{
  "model": "spectrogram enhancement model",
  "gain_aug_db": 6,
  "noise_aug": 0.002,
  "n_mels": 64,
  "hop_length": 160,
  "input": "log_mel",
  "blocks_per_level": 1,
  "upsampling": "nearest_conv",
  "residual_init": "none",
  "optimizer": "adamw",
  "eps": 1e-10,
  "grad_clip": 0.5,
  "lr_schedule": "cosine",
  "weight_decay": 0.04
}
Rows from block 4 of a small spectrogram enhancement model, named by matrix and row number. Rows with one number belong to one channel. Each number is 500 + 25 x the weight over its row's rms, rounded and kept within 0 to 999. All counts start at 0. Numbers have three digits each.
After each channel's rows are labels from the 100 clips, of 14976, where the channel reaches its highest value: "responds to" is what is common among them; "band" is the frequency band that holds the peak. Only what is clearly more common there than usual is listed. The data: drum patterns on synthesised drum kits. In brackets: how many of the 100.
# convs0: first 3x3 conv (model.mid.0.convs.0.weight, 192x192x3x3, each kernel summed), inputs 96-191
# convs1: second 3x3 conv (model.mid.0.convs.1.weight, 192x192x3x3, transposed, each kernel summed), outputs 96-191

convs0.185:503495502511500471531482428425478496498487516460519535492519462492507497474484508480511490517524481499535488488528484459511444497512460498485459490529473475453515493483513488416512497496531488476498457507479504503496457494461467496508520498454489511490496484482488472512551521461519488528
convs1.185:488467454486473456453508551522503477463517482509486463497463513536498527508487492521478545483472508480506473527461553561497521489503533519496498484461479467502474495478496475479496504479485513474466485495508492522488469509495497509484478502529519473519502510513489509466454491475445518506
responds to: pink noise (61); muffled (low-pass) (46)
band: 250 to 500 Hz (80)

convs0.49:488480496490492454510479480470482494485486515538521522536521515477499530475500485528486464501503494499493465525478542532518512525477476497576491467481550518494491507457491494535494519479514509522496479486477552481457487484521468440531495505518511540491515505495466510498518471487547527516
convs1.49:524502538511513527492512491505522507498499492433508466469439480506490482516479531492513498513515496491498517485505471481503490502514504486499494505520543484491522509502511492408517465528486493480503377509493499529509459480412497498519508472469484483476488505490499475507477549483474504505
responds to: muffled (low-pass) (44)
band: 1000 to 2000 Hz (100)

convs0.124:491474505514478454510492548508473502480520548561514528521534538485514524520507496540474485500509504492520483539517548511502502506520518494528490482491517514485499475491511505538522502504501483520476469479501537467498481495490480482520479548524496519478529506503518511501493533499525523488
convs1.124:488485543501515488506441493519489458480487498459497488491482503508486449487470488491503497499495498495487453478512475545501506498505520525493510465502514491491512505494499482459477525495473522509506461511499499517494525486445491505493507490507506481502461485489485497504481515480511557509
responds to: crash cymbal (53); clipping (37); text has "clipped" (37); mains hum (31)
band: 2000 to 4000 Hz (84)

convs0.160:488507545502512536547470441469489485511511512489517515499518450496506472450484477509513500502511492514515499477547448466498452490475484508453462501510507502445477520505474503429500507491473503490532486505486476526481444499461471500493503478453478496499509486491496452544534506479510492536
convs1.160:506470452503461452436515555505488506481516490478499499488483490521509513503464496469480516510473523483536496524445535527521510494505503507510506511499483471515488488471501484460520474525482490470489507502499491475498429498491498499509489484523515500514508513504508506476487489468407468504
responds to: pink noise (52); muffled (low-pass) (38)
band: 1000 to 2000 Hz (84)

convs0.173:507502517507499502533478433445477499527514499542509531525545456469518507434492472510491470512494473508521484511526495484474480536471461484508453492502497531474482521467477490496515517476509492487508474494503523501461437470485460456508520493477501523497516491505477463521534480477524502532
convs1.173:501475513485474493465511547522524495482513496470528452463428489527478526517472511501493514481514503489486499526462510503521529504491533486514520487466529470499474479490480500398514475494472478458481429491521536533469444511450489517525486501499479496489491507476484500474463502466434500493
responds to: muffled (low-pass) (71); pink noise (40)
band: 1000 to 2000 Hz (83)

convs0.30:497490537504446572523484462498510470487491489498488481490473419502497479452486476520485512499456481480474494436512476455464456482471507498450454496485489503465476527508486485501483501486487494481523528484499457521510518508515462485470473481462485476508515461489478423533488517529484506482
convs1.30:521495480508472456425493553508520509513513462496506466474463481526493470500493518468486512504484502478534522490469517523509480502536483468523475508510503492521505490480495508543528491527519521507496563506509524475507517516573492471530503506497540525511533567510505513480493507496496525498
responds to: pink noise (57); muffled (low-pass) (33)
band: 2000 to 4000 Hz (51)

convs0.33:498474501513510432514479493485478521486505525525542535542550530477518497484525517493493483507510517515518463523501550532526490509501455507564504485499555532485494479475522492542509530501517528504506495494478556467483517498518502462534508533506530526516521505511473517479514492485556527516
convs1.33:492492545497511518519482500502515476487481503443481472474464492515484464506511499504506502482508472493480476496506465484501508494511535492498507484479525485490499493499490496424473501487471488481495398488500501553471475521410498512508480471485469473475470493485480496496475507481519517494
responds to: muffled (low-pass) (45); clipping (30); text has "clipped" (30); mains hum (27)
band: 1000 to 2000 Hz (100)

convs0.151:478514448491517499498521550501501515493476493543505514568522550498513545500459479502518495476485490506489527534520560525494474462498487516492473513484495550511462490519492483490491490464499554480498452511485490491476444514491513505492479521520508493524507508549488520486469504512509499485
convs1.151:500500530492534481518457498518502470511513486439514476479470514482486456514522484510502473501528505497482485484503445496503518520508521497506517459474517473503510485498481520458464504489525517535493402487537533526472494512423503476516491526507480507461466512479484526499491495481546530505
responds to: mains hum (89)
band: 1000 to 2000 Hz (98)

convs0.177:492507541491481554524491455504520476503497481497498473466463434502490457457482481519520508494470468495477501443519453477468463486480512490460463501490521484470472518524475491465470508483463480501517513495498473541490492507471474496481497474471470485504506479484493440529496507506502516497
convs1.177:496471472492467437443498551506512491474523480491520483493462504572498508504482502475474511502486521461527496516431530537524520506500498498521516499469478486520498468464496498476514496524499520481491509473526525482504442531505489483522478516522532506514502519508500525468470483473457490492
responds to: pink noise (62); muffled (low-pass) (40)
band: 1000 to 2000 Hz (82)

convs0.156:490504525512496525535488444475496494518505492513504510514493450493504479448494468508500479510484459485509495473542457470472475501488482502475444497497501514474485519494487502472497524480516498482527471498509503516480449492461452462494508474477483496478511487488500447518520511486524518511
convs1.156:491469480474474462439520555514515499470524494484529480485460493543490541529454499498480514493500521474523500532441521515518528510497530498522518495462508462503494477480492490441525490513494497457480467488524526504485426511484497502520481513512507508494498512496490514470458489471428487489
responds to: muffled (low-pass) (79); pink noise (56)
band: 1000 to 2000 Hz (97)

convs0.66:501512452494525511498550576538492521503478503520497506537474536497512561519480494528509491483477507505477527519507537536480499487488492523484484513466489537520472501530503496476501493468503532479498438506513494484501445521477519477476502510538514478501488506522484495510482486514489498489
convs1.66:499504527506533480523474463503492481513506491431484479478463531501474472509524489520499476500518504503487480488513455473502515516519505492511516460479493488505499482502488517442486498477508532534492408484536540548461478518424493513505521531493493496476477505478493539510487497471521527517
responds to: mains hum (71)
band: 1000 to 2000 Hz (74)

convs0.61:493522522516496518501531499506506494501515502502495490513489475528496514490519491497478535505497485481499507522506482462473435467498498504399479506497423519527469498492519483504508506507490507506506578499482432504496563537591479483452502511468493479533498494507481472516452509550505479490
convs1.61:479506493486509477501470506507485471506520500550475490497517513451494476486524471502488507474488504494498480492494509552499497497516499504502508485476489487508497491497460515620478531459511485533481609488494510487490588502572493497488476518526511499512478521470504509484501483512543542492
responds to: pink noise (48); white noise (43); pattern: one drop (27)
band: 250 to 500 Hz (57)

convs0.78:506494511507509375468493516483505488500542525506475506488505544489509492483522493515473510506514482504530475525475521562479558494532512506510516482509495504498489464500526488497502553509513486524495494482525516499512504523489491509509507513529538509516513478524495524467527497470542562509
convs1.78:487477504496499486478468492496474458484513477453500485478502489517493482487441472486501505499484499503511483499512490520516517484517509512514529494499493492472513506501471501411496505515487517504500431489502499516506450477418504532497480509508486492499479490494495516489505515465429486513
responds to: crash cymbal (54); thin (high-pass) (38); clipping (30); text has "clipped" (30)
band: 2000 to 4000 Hz (66)

convs0.149:519495486517564516484504570522491551530515521506486522536544557514507482508513515504518496504489498535505482470495522532509500482502490498504490485505490571491500515493515487510488502500483543518498493523509500507516491520496528480465524505522558474517513493542502571518495511508546523535
convs1.149:475477504496476493523488458466499464470497493483488507485502508489500510501501443487497498500508483490474476508517479461482523492513519489529510470462524491497516484523450514468476516492502469483492501471525539506497484513490522531503466524516459505508489490474525537504481471493464465464
responds to: mains hum (39); clipping (34); text has "clipped" (34)
band: 250 to 500 Hz (60)

convs0.52:514509457503492493521559544517457528493505484550508512527499518483509583538489507565496484521502517479477502532515535508468484503499485479528525506485490532520510500518468506492513470491538487461514461483502526486523461514503509464496503497521493491486491505493498509527487508529460472480
convs1.52:503516516510538501535460503528500502526509506459489471480474493476486453501550508524504473486527509509474495469518462499514504510502500494512519464496529497487500495510488529456471490459524502538484396509523537523480493503433483494514507507480517506468481518461483492505503513491547563518
responds to: muffled (low-pass) (39)
band: 1000 to 2000 Hz (64)

convs0.189:505508490521513407496485534478496485482560555514488517499515545506512505487508500520475509479495472492544482576491529529469544487540509505512511498507504530498476503503538472481512521518525465522499488487531505500515489506488477504514499516530512524499524497524511517483518498482513529510
convs1.189:481477547488513466491459492516479455480518477452520486488491508518487484493446462496508496500492501497511473489514474543512512500519514518517534483494494471477532505495488496428470518509486543508499429500505509512496491484435506529498493530529501481504473481489482531488509499489467533508
responds to: crash cymbal (55); thin (high-pass) (46); clipping (37); text has "clipped" (37)
band: 2000 to 4000 Hz (72)

convs0.165:490510554502505446475467505474508496503493541545502507521506519486500475478505469487503511486496458526494486499492511563491534482501510508505488492500525512489463477513507464490495549488443510537493495496502502510491502510489499539516497502536527500528541509523508481503492498489594582502
convs1.165:493467535494493473484482515504498471472493481442508476491470498540493493506443489497508507510492510485500475507489488521507522503502523523511511476494502469484541505494514486399485503522471524475502417505498498504521464487434507510501492498513488483499478479496482508497482512473434509493
responds to: crash cymbal (63); thin (high-pass) (36); clipping (33); text has "clipped" (33)
band: 2000 to 4000 Hz (73)

convs0.128:495509473513534505485518589551501540526494515547490498529512518493503524521489497511524490484481498527482529522506527530514484478488494499455469531483511544507455497506485498536519496474455527522479490529509469484490470491498516480485500510503502465519500513517505501497464495521521495490
convs1.128:474487541497493493539487485508491466471494510494486500500485527509490508487534468517483486490510495466460453505497481489490521518478536515471506452448494493507487481490473493477486526444464513496498464485523516544458518531496475504481489521510484490487476472463482515501448475492571545471
responds to: mains hum (68)
band: 250 to 500 Hz (97)

convs0.37:509475537521482502539472423451478490498507521537503547509540471467512509440526495536476474523493482498521458484490518497487479530460476496527462478488505502461502514466507479528491513468502498511518475468500539499461466470523456455498515502480509516481509466487464466526532502490543520531
convs1.37:513481510499509517452488546535526499502508471462495444452428477503481468501460532498503510491489507496526501484493487504520498506521514484512505500521535467482491500482503495436523465510477461500491437512488494513506476466459490487518498482487489474490490527465476483484482545481428522523
responds to: crash cymbal (40); muffled (low-pass) (31); clipping (27); text has "clipped" (27)
band: 1000 to 2000 Hz (58)

convs0.62:508519522517528516531491422450488504530516500498495526508531458493508493462477480499514468511501475522520505491532459462497472502497463495471457514531493512465487504504492496458505507499495487483511463514489500515506437493456482498499529475459458497486495499480517450524542528479524487538
convs1.62:489465469481463465456516554513499489473520494509508486496483507522483544511471488495479513485487509481515486538463535512527525496488527502516518497460481459505474484480482488443522483485482472464474494482515514506475443505498496522511481509521476498494502507506489516468469471466410476504
responds to: muffled (low-pass) (61); pink noise (44); ride cymbal (41)
band: 1000 to 2000 Hz (74)

convs0.154:505510546520507437478483514481517497496492518539498509522514528490508463492520494474496500500504464510476488476471520552482537490501512514525499481506533510490483494516513461510477570502476517539503496501508529512503518526483499526520515504543531518518534500521514511519493498475586572510
convs1.154:491482541498502495486490493484501468466494482433509487482466496539488506505425483490510499511499496488505475503492490503502525497510518512521508487493507464495542504502501479393483496540478508467505419497505505514510461490443520520505493499501467478495481477508492508510490509472419493482
responds to: crash cymbal (70); thin (high-pass) (40); clipping (36); text has "clipped" (36)
band: 2000 to 4000 Hz (79)

convs0.131:506504496513492486523481414430480497498478515477496513475518445480500473464487493468500471519505466497519488454496479443501434489496460489490447500526485486467503495486485489454499504490519479488500476505471503497496462476471467485511529482455465515478490493475505454507558501490518484520
convs1.131:494483469489472481452521542529529480476529473519504453493440501534483537533482502510478549474489493470505493528460552527491511495510532497505490508462501458508480499489491482470518498486496509464472513489496501516493481516497496516489481500511518474506503521524498510473438506494444522486
responds to: pink noise (65); muffled (low-pass) (51)
band: 250 to 500 Hz (99)

convs0.127:486487551477484554537472450494518463512528501521511497496494476501497482453480474548478529486507475482513489454525463498481487488461517494488488507481523470436471515501467501462507507457475488510518503465516502521448485504466441510471482507479493501498515451478470474524513525508502537502
convs1.127:525460494522457458458473527487466506498485495463481508492504466521527463470485519448495498520466515504527485493488502531522486507502470520512506501524469507487517499463513483451499488540471499481514483505469483462517442483482500470512517465508493507518499508490495484495514491465438469511
responds to: crash cymbal (51); thin (high-pass) (29); clipping (25); text has "clipped" (25)
band: 2000 to 4000 Hz (65)